{"norm": "layernorm", "grad_clip": 1.0, "final_lr_fraction": 0.01}
Rows from block 2 of a small image diffusion model, named by matrix and row number. Rows with one number belong to one neuron. Each number is 128 + 24 x the weight over its row's rms, rounded and kept within 0 to 255. All counts start at 0. Numbers have three digits each.
After each neuron's rows are labels from the 100 images, of 14976 (inputs lightly noised), where the neuron reaches its highest value: "strongest on" is what is common among them. Only what is clearly more common there than usual is listed. The data: flat shapes of many kinds, plain or patterned, on busy backdrops.
# fc1: MLP up (model.blocks.2.mlp.fc1.weight, 512x256), inputs 64-127
# fc2: MLP down (model.blocks.2.mlp.fc2.weight, 256x512, transposed), outputs 64-127

fc1.171:102147147147144155128130122099128128112108096142163152111169124160149065155128160152133126120148157136152113098159100113123101121136151104123098185106127156155155125132127069130130118142129120
fc2.171:108150135147130072132099124151160129114114132090116138158136125136121136126099103120157162147104147161146095155132088111113093108139181145117100122143123100154081087178135089130137069136179136
strongest on: blue shape

fc1.299:159116140111119133076123119116142129142144120094092135143096131152150111147077113136158118179102115149152111147092150104150106148146131123139122144120122141148116123152106129159117091172147092
fc2.299:169132127125166102153114123132102150114111104153146149128097166118144133154145123160144101094157095168190137108091131121163108168088097159168110090141185139151132135059137055132152103144129133
strongest on: white shape; its colour: white

fc1.396:130097101102109191117148122149150116124153127140111117115151119165143114127107066133093147118089166089116117147119124155122176132131121129140114097113190090122109134147155125152134097082120137
fc2.396:126148130086079149166150116111126134182123122156136102154126128142162119151141152134130114140158120179077076103120164139119122115117116098132114172128128092147155141084171138120131109121105164
strongest on: blue shape

fc1.441:134147098146117083156089123119110137127130135141084117123151113149136132122139099111109136106177148125133107127133114135139119182131113113124122113134116065048142133159113124104109095102158115
fc2.441:150152117131128141115103133122151137114119131096138126133149102122133112117091123065153149113132112119173127117081090144140130155159094180123149107144123049181099166170093143141129122130158121
strongest on: orange shape; red shape

fc1.265:113140132092181107138110126152136145107095171159163101122154148186102147176145107148132112134134165105132102141141110134123114115117124116115140138138151123143140146157141097121116153151142093
fc2.265:125145106108098145120119089133086113156102166098125157114073133169128107088152117131147141124113074100106164130139096107103129106124143104148145144136125134120161158169133123157111153123159154
strongest on: blue shape

fc1.194:163144112126142135126124105083125116110156120134141131175119141139103121123134127131119132132184127079126111140133127118121123111125161136139116124150091157167143136133149130153141180098149109
fc2.194:123111113134171131110167109138095119150127161116125149103142117135110129113105119112146142125046133153106102096133130086135126143141125134128118142103085134144103141135149152165126135134174160
strongest on: teal shape

fc1.488:101142107125169151137148099074141126128196099114116100092185123106114088080138175125125129088111101131136151151118101131076123109143158102074121106085097127102154090115099109105149166135142102
fc2.488:118112161110149163131140114176114102098116164122119096143135126149136111099134122121091142188142171088118124100108141120178128130132183162146153141130104118093128194137138112122072199115152149
strongest on: red shape

fc1.349:168143141117125136155101102095135133121150132128148115106105148170149146138131116122163147133152094142113113135117111159142116151114105147113131140102119119101124158111160118123158120144150079
fc2.349:141111151126167179104132139127094108152134096084139130144099110101125166113131124144139146128102094124159124120126099140119134153129106116110123130139108144143091086172130145113113160104138109
strongest on: yellow shape; its colour: yellow

fc1.204:171138126112115118134135098125107163146138100157169081062139144144171089117120142113113099129123132107088135090121114176116136118157160158144138076097142095146112122135124145125081106144124125
fc2.204:148138111122114135134114118140124103119142131098152090179165118120114175153166145178151145102178142138092058171144137124102168126099081122123143157157143083175130147166113128080180131117128123
strongest on: blue shape; its colour: blue

fc1.217:125160104111153083186108076075136105093122105126110119137182133102121141158133130139090120092162110161124115108115109112120114174120128132074132130133106147088135153143112130110137130138156096
fc2.217:171135139073103090119122116076091132174113124118128124162065130133135102113096131141174125141118104140129114097129124114117122131167116152081117099113144125116120160120097115107133138090133143
strongest on: yellow shape; its colour: yellow

fc1.120:144105095120110162140150118111109126131087109073142130107101135148179100098150151108149154100147138126110151146120115147157078085116174128133117088114097116119124146134113108122119107104141124
fc2.120:130106187104160117137079159112139092098128140094141166122093116126126131119127095121099141136090124147135118128160115140130070085123135153127111193152148171120129043116129105133117123146102129
strongest on: green shape

fc1.15:176117140084140111109128134140126135115135112130149104139134112115175168126121120136134185137105144168131132108145118107152124117078097149113099147164105150198115113128082149171084134152132114
fc2.15:135087090098131137083134131130126135145106154134118154070129142147125093157137176133168151127116100106150116139180096129119095143143147124135148101095180109171108137105088099120171121126134123
strongest on: blue shape; its colour: blue

fc1.315:114092131103157107073153122157119101101135130130176140105128102092150134163115137140141121118160104099129110102094123154119135153145148145131146120182113154080167120153139144151116130130119125
fc2.315:121127134120133165093109128143164135134119143119148133124130148130116097140172165106124127100074162116157119121142122110117125167148147118108156128107106115104132158138123089114114109131133113
strongest on: yellow shape

fc1.479:135166129144107119151151167144169108098124139164113125130122099095093153089117114106105130091128129106121127146083147170115122154121133167086152121134110102107153159137134096134172122131155134
fc2.479:100128124120142151112157159125141138112124133116129128119137112127101164094109143113064119112123121105170178090119119144155131128146123091150151133135147135118121064127115155110079140145154128
strongest on: red shape; its colour: red

fc1.440:143113079133136125102073098056141123129108136150154116100152135174141145148097138150126164152129131113112148191127108126144168156106132138091116147174127133152118126122155109151120124155117148
fc2.440:100120123159147131143200058131144138128143146094142151142131135122143134139154111124156109135156117118120114125101120137121167110086104136165125135094120162095132142085143145118160136085168116
strongest on: white shape; its colour: white

fc1.314:143133131076098115096170080133128158145103184165164115132115143107135094129173128132114159094100138126151140121112126097133118128123126115133109102090119174159132136152168144124141146069159120
fc2.314:125128130141115147102112119135111103147115118128115099096185122163168095131096127133099118154103152147148124102183078156146095153136100129123100112154168089146099128117168172120132137177108123
strongest on: yellow shape

fc1.359:118133099114141105147087112139117077069127124138111110103152125140112133109162094097131121069119149149101141117124073142102101177134108090117116118130143127113132158175133091124140103147168082
fc2.359:144099144175141111152127112110132079164156130157139118133094142124144113121109144120170153110169132115173132122124118167112126181146139096101123143151119085102143160169101123139150113121140163
strongest on: yellow shape; orange shape; its colour: orange; its colour: yellow

fc1.231:127151144083134140097128131116112124120155119108148111138139158101104115091134139156074126138148129130109140089134132147133091134105113145160093138148120121141107153126139130105098161138169119
fc2.231:132126135134144165077155161105153130144144117136167127107154137153151141124145106151073130106114119145142116118149135107105087148161149118112105104116168105129141151129177125153157156129134154
strongest on: yellow shape

fc1.363:153140139123161179146147109126122098124125073152115100107128134135159128108100141156121109131162137134135130096144144144067120158120125114088138145088119162159116140125179133064143135148135104
fc2.363:146099140144149105131104143138109128126162146202131075124153102110157142132149165116108127114104142152106100093166147168145129168197146120158137120155155140161087136160200126141151098147129167
strongest on: yellow shape

fc1.277:160135115143120097167123148107103149133149103123134087148129109119129082137126118123178129097147100153139145092087108139154150122121135149155096127149152107146110097130130132123071103150135131
fc2.277:131143126098097144119105151147101100112111116107131123154107150120108091091111128125208139118133080107116137140114087132120127137094129126109107145133143120113158185162123136151172151133139130
strongest on: blue shape; its colour: blue

fc1.384:110126118133128105102113113164127112138164108098126124169124139085096156093099111118149146099125138123117143108143106145186124148148120116196129086119101161122097116145145106124131105118127138
fc2.384:131132101077158119132185090119141143124138134110148142104106123160153141103155104094144106134145078157131134111118141138124133161134105086066124143156089156115117129154109151130138130182148136
strongest on: orange shape

fc1.490:132128117149096151101113103130173108132166142102089105078136202091154147134108124135106124122154145123112148109144124112106118135124101128130128114141111122104125119141124108125076109152119113
fc2.490:111128130137113157144084143116148128134130096122135142111138179128163121124144176089098151137077147108107101128155128120138086102139149104135113168094080109141153153141139108122124154158143163
strongest on: white shape

fc1.149:162121122117147103115126127105145119113110138174119112122136140136139117094143121137141155166129099124181142122115112137129123146125113133123139137101108135087144153175164126129118082069124127
fc2.149:116103139178139089154100135109136118137125127119128129132113147130131112173156118142112099085145099102179140133157136112132100161112151106100128116155114132075169128061120123093116093164100164
strongest on: white shape; frame; its colour: white

fc1.173:117151101171123136162100121142113163116135099122117095116119146140116089145117085114086123129132127138116100112126102157071128120120112121085113167142148139111150129134127127149103083142144132
fc2.173:116133137138122095154124118112121094084156154109095104113122130107111142170117175118123138169157113065147134154080143152170134140146108131153117142117117143142123119154092129117118087080116152
strongest on: white shape

fc1.128:155111133107156132102119143154148154156154126118134129103142158109119097144112116178119098124123130078124140096133123121065172135125186115138118115088122122122086141137188120135084159181142128
fc2.128:125135140134126137108124182126121112076144155140142112127139141120155146113097133158111110102131116209176119143120116153166103155120129140102090118174168120114134098117220117142146178127118132
strongest on: black shape

fc1.386:152181081138146074117084107121140120094112131103133097136135131133102076145160073126156135137130105117159161142159114130113165159116106100153117107125145142144071134144125130103132107097148118
fc2.386:110152127163133123136161078130129137140114107135105122138104122116117118134153152112104153120161132141076122140124141112140124116148146113136155144036141085192120120160122115153094147086158116
strongest on: white shape; its colour: white

fc1.379:154144123108120138132097129114135119137121067140113110159126121122149104144173119127166119149121092156140121125126104137110175129091143083139134080121190131136126129128106152145091117097151133
fc2.379:121175158123124092148145155157147151108179184064120111140114082113149161167110127124143107086124169115101109165119115154128111158121171129086107144110148116139145119120106144159150174114127126
strongest on: yellow shape; its colour: yellow

fc1.339:115128117123136100121095144087085102122155095130119152162169103136163108124110097159162141113134137166120166111152118132112077139115127134124117117138142155140143121145109117152113123122144129
fc2.339:149129130126140103111167105102121124125134130140119073158143106131146120131166134122146128153090129151111090105126138134115078143164102096141133130047127156199132130121153144147107135106164143
strongest on: white shape; its colour: white

fc1.500:146123147114154176155142119137100121115088101132128144118127156116156128111107133114179121090135120147131117098142097128060122136103111128107119164111120143118145092131169102125113139146121136
fc2.500:118148107149128114128111148155078111133140125126133137127130105129138109118114112101164119119108063111112166125136108133151108165191130130128120109132135134125094149182166078166137134131109154
strongest on: yellow shape

fc1.235:171137124138123111098107112104150109117104123141193091128144152127133155107130143117079162136141109153116131138130109134161135108096113129122127137152113127140095135127129096101073117134136151
fc2.235:125126130119111111118199034132120112181126134106135144140112129114151115132149147110131149113073132116090135128152116110138177090133153095131134126057150117155151137125150154127093141109129111
strongest on: white shape; its colour: white

fc1.166:145161099113113171116139098146139090118158147117117138114146131143099197187113093127105117109142133158085116114118103124114147132166170062146105115078095180134131154118139108132164159158134123
fc2.166:162137129155130163081112136116108141142136101154128144103106150114163084101153142125106127169118152120139120106138106105138148174117150139153126131180077156107115136080169162145127166102112117
strongest on: black shape

fc1.298:154102099112129088186121126113139164083116101146135069160114165132144164144116166128119139084134105169129139115123108114134160124128124116126147183120130071074112139128088141129089134140130124
fc2.298:126102145107110164148083119131116113149117144114117115123097125155096137144098107094175116175144121126118122140116115160106113131070115174119153098119129101090182158124091136123131113098132119
strongest on: blue shape; its colour: blue; frame

fc1.347:118122117112110138119126155145132152100102104137080130145138156099174138148104117099109159122136143100107098082132078126089143136151133134078087116134120151101142136131145150117109100161136143
fc2.347:114139080122115104112101171134087122131166139150129123103119123125141114161139150148101124102170089125131118170118136130128140169146114126153085126131126151156120097202145165148110141102128091
strongest on: green shape

fc1.411:115135130142150124087111112130141076120092108105151126133122125134107119161102118131102119154136137104095101117112143121089064061169134136130138153123155196171172095143127132141112167180145102
fc2.411:144125117118139126131136079168122123139159128142121109113127120131133081109152134131129129126121146141132150123132113127124092061104110098117134074182088087135132107071113114103152135125118150
strongest on: white shape; its colour: white

fc1.168:145120135149153114149153144160119083139128132123141073175140146150105121114112108146082163117133131140111128122095097138121109109125111136116143113150102116103102122132146096105099114158135132
fc2.168:120120113149154110135135182126137140148162126183160079141142103146146148130152138177122099146160114127134101169094145151126114124167165157110139144128161137105136127072191156150123083113092114
strongest on: black shape

fc1.459:161110097108122118131124102145141102108189140128121109107153138186125112174134105091140110128097139146125143161104133158130124114140126130103135091145132076165152131126111152142091136121157126
fc2.459:127135133103112136153156117148144152142098126104096157136163099062105116138123163136148167134176154064098095135140170136093100083166086131170112170105137109134103181112125123124101161125098107
strongest on: yellow shape; its colour: yellow

fc1.404:125143134140147078120099135118177088128141137115148159143100137171118132106141149100133153145139132111133110143150153142216131136132155112195174145098144108124117163140138123068153120124143142
fc2.404:129138111135144168148133112138171157147134108121123172114153099099118142162133155130121121074138100141146132137121178117102123137142125138048132106153101159171159098198121105069079101123143116
strongest on: green shape

fc1.303:136134134102155119123138161108114115093095126125170094142078132087136188093116158114100115140142116134109150114137116134087122133072114133145144114104122127147119107127110132100120145101158125
fc2.303:133127114131141168094138163189144114156151131146117068098084136170144110109141113127074134115140110119143148127113101106118105168190131131114161080125107106147149154135113139067095120143113144
strongest on: red shape

fc1.311:110157127106121149129064071108121133134143098153085101157121131122130150150144150109117142130181131123115122147122138123135160144145140123121128120044109153172118144161129116143121108080125148
fc2.311:128134124149115121125117086106104144129153138156096141133147113146117124142103127155117129168113156091150160096109098130129142124108190131137126131203107147097098117052137148107153111195073109
strongest on: green shape

fc1.498:129108156060114170102120133210114155123117144134127161152083121173122165190127166134095126104106151125089117106107149150164139091125167135114105103112123161113145165142092133136105159135144148
fc2.498:140084131065101110113104138082128101174125130130135153080084098100134073155138102148086146168143151140161121126126143119123091130168134125143115120133144108149091052159106129143155186106108116
strongest on: blue shape; its colour: blue

fc1.445:128159142103141118092108123119108120127138162135151104145099160130114091151100135141151117134119092156144141185110115148179141097126162145133133148133106143165128123145153099088132159123131119
fc2.445:130119133147116114125156146141100117137119128108130133132106128092115107161133130154140120148102078095115131136131114106115130147103137135129139142154128136100108155162187146138125174167085181
strongest on: blue shape; its colour: blue

fc1.431:106141145141114178104155171191174116119102121126125134134149106123134150133108094150098139133176121103093123072117108139098145112136144151168125113070111166135129131151129130118135141090157124
fc2.431:142143152156142113117120170090126114128125129106134116114141131169124156104162173182114100126077091177129110163122137161136143138159131117120135134169152109126135105108132098116164071155097107
strongest on: black shape

fc1.429:123160147139145147173118148120163114135143119110136130140128116140116103127117104114119153123148130125101142138115111118116153097124102091109094119159105139127098137157092131105125169163148099
fc2.429:140171118167121131098126165128080155077133130124120122124146115117135118115114117070135104159153126093107150128129125144097158125120100125126135110169118137113141136071064117174113133109121065
strongest on: black shape

fc1.286:132135107122104182124129091121139050148156123144099175116178117131170147112117104109094128076116140123122121172136133111157134119133149159135063116114131093172108119129102140115156099127129125
fc2.286:129125126100089160169100120107088165136125112118131202153156111107133101104112114169121136160156129125117112111148134142099149111133146121142084177146118143150174093143137134165108127154099147
strongest on: blue shape

fc1.340:117113122119151180103151133119137154129110115144117145138123146136115096082099153140155171109166112124121125126132105195101096139141150149164122115103122127098170063130162113093149130157122124
fc2.340:156120103131139079178099150148092094149139127129153139144132093119119158114171112104130119079087119132098105112122142121110121136177120119079115108157149090117095123168159106141126156135150185
strongest on: yellow shape; its colour: yellow

fc1.175:126198135163111124066129095083145106181166154133121129152129128127154178136085120102116175128100131134133144148115121120162078125154191139116119120128109109137109145135110137107115137112150127
fc2.175:111156108167139143133155114134146143146140125131112131079117138125113097130128079147110096149138128131148106125114149101096226082162109154139138113145118139145125149151077158107122098129146132
strongest on: orange shape

fc1.243:152196101164120123154133125140105110131144129135171113083141114166096111101139146141097124130126155124109115103149098190150114122159152142155128111107143123169145139138116142093104106167127110
fc2.243:132138126120107129148118128113148123117125104128119100157197130125124162107142120141112158161132125152117096119156146125088156111108096110100148114142129092173145097236129146146157112106169120
strongest on: orange shape

fc1.19:145086167146130100107133152129146101114149127095122135119134102115092157117066139138097131138092091124140089126049144108111131123117124091114140129155100126149138114151159178158113154129159120
fc2.19:124065125083110123106099130133105146144129109133105129111159161134144106101125203160128124097145147108191155124067117130128156155142145184132122090113162083094097134145170116116135115137138134
strongest on: black shape; its colour: black

fc1.162:152123120100118127151159173132122154155167113107110124081101143153155142119134153126115117099128155145163136114122128169099110121129168123124123147082071145130100127138146117127142158165134112
fc2.162:117131152092153110079105170138089116106129154153118111164147120092127144098139120139121110089128098151169106130147141155153117140132135115128108093175160136111134092111133116146099192129111128
strongest on: red shape

fc1.155:140136141143153143135056203127116120132120138153164144123104097133131142119120145149145139122111126111132116146135139148136124132146139097148115165094143126116157112158150159112139133111138072
fc2.155:140163151127114137098162103111171109118136112150107115179137156129136135113108135114145130094114137127090164156122140194117171132125114123135131118131123133141124157167104146141148186140130128
strongest on: white shape; count: five

fc1.374:152100114153105140136087075130133126134100130165148137096134133137126119138120129127127158139086123113138141106113141150107150117106139135112106130085188121196188142135127133106120100085122124
fc2.374:134122120091139144150090091111110108063137122120117115133132118155118137130208108162145119130167117106112139141147108139142151094131117081115105109151167132125113087149126141136142174151148103
strongest on: blue shape; its colour: blue

fc1.126:114086132134117141103150123092147147147102130126173106146101126142119155113086116118086131126086148118140139103091114132140094097099137152087116117128130124130145133124183153095141160130157110
fc2.126:135099133112143107108149101135136116074165129147135105093124112155128098071124146135073148136142092110175173115163124116117112100109124177118109132115144096112083165160181139119104124151139151
strongest on: yellow shape

fc1.172:149133098128160088122106094120131099136167086147112123093122128137159116121114132105129114096093118145096108129082140121158122136142139146150147124149117120097102165152119142071120123119148128
fc2.172:118137136160122114134122136114166067143133088117156145106167090156099108130105111086132111162111136148118139149113079096126129135110129141139129118119120063128100160134119084173123121150137147
strongest on: orange shape; yellow shape

fc1.3:145104085146122083132160138151111157132077130098103114151099151130107138167144145150133149118105120116128148105162150128139160133126136097158141130109143131086120131146123142161103113102161161
fc2.3:146119152114125147115154153107115115125121138146126119115097172111137143163099137153111141112122094170141143134136142108137131124084105133132135119149101130102116150142128141155157131156110106
strongest on: red shape

fc1.293:143105104144155111134112152153124107098175074146107148126152103151109095124132115129155110137152151115153133070153112112115090128099120104139167135096148141125142149129154097103135108149139104
fc2.293:145097122133142128127141174093109156108122161166122144129154145114155184130107176139146128135101102139138135189116139144160106117181159136091165108153102173098166180158120091092109067106114138
strongest on: yellow shape

fc1.327:115146133089138148119112095114149159142105086140152106085117142114194086145140118121128137118107106143107147144112112150138110085132144157115136121135135138135111100111096114131155126165137127
fc2.327:112113124137101091157125120106116094116130155142123134172113127119117118122087103187138146159131124093139123152117108100125123088171135178133122147127105130135135119139100098112120165079132144
strongest on: teal shape

fc1.246:099110106103141154154128095141132098105114132153127088112106141175124156163162135123109148141145121155101098161097098132178139126097117139161148131109163096134093180149135097121141155118118158
fc2.246:131108155085119113137103089105153163173162124094139131131127122125123142127072113134121107126101159143150084104082108134103078164110112166127129147132094140145134107107131137092130141150110105
strongest on: teal shape

fc1.259:112121110109143112128140122090145137097147111108156094118127134132102103067128096137091135110085126166131137132118112147136103129138123127067169096078108086131129177122154133086136137091147141
fc2.259:125122205147123175160102117149135116106134128088138072162103132139165137092153142133090126168170088082130127160129117161128094167114158121143178142173163134131120113157154135099110134152134165
strongest on: blue shape; its colour: blue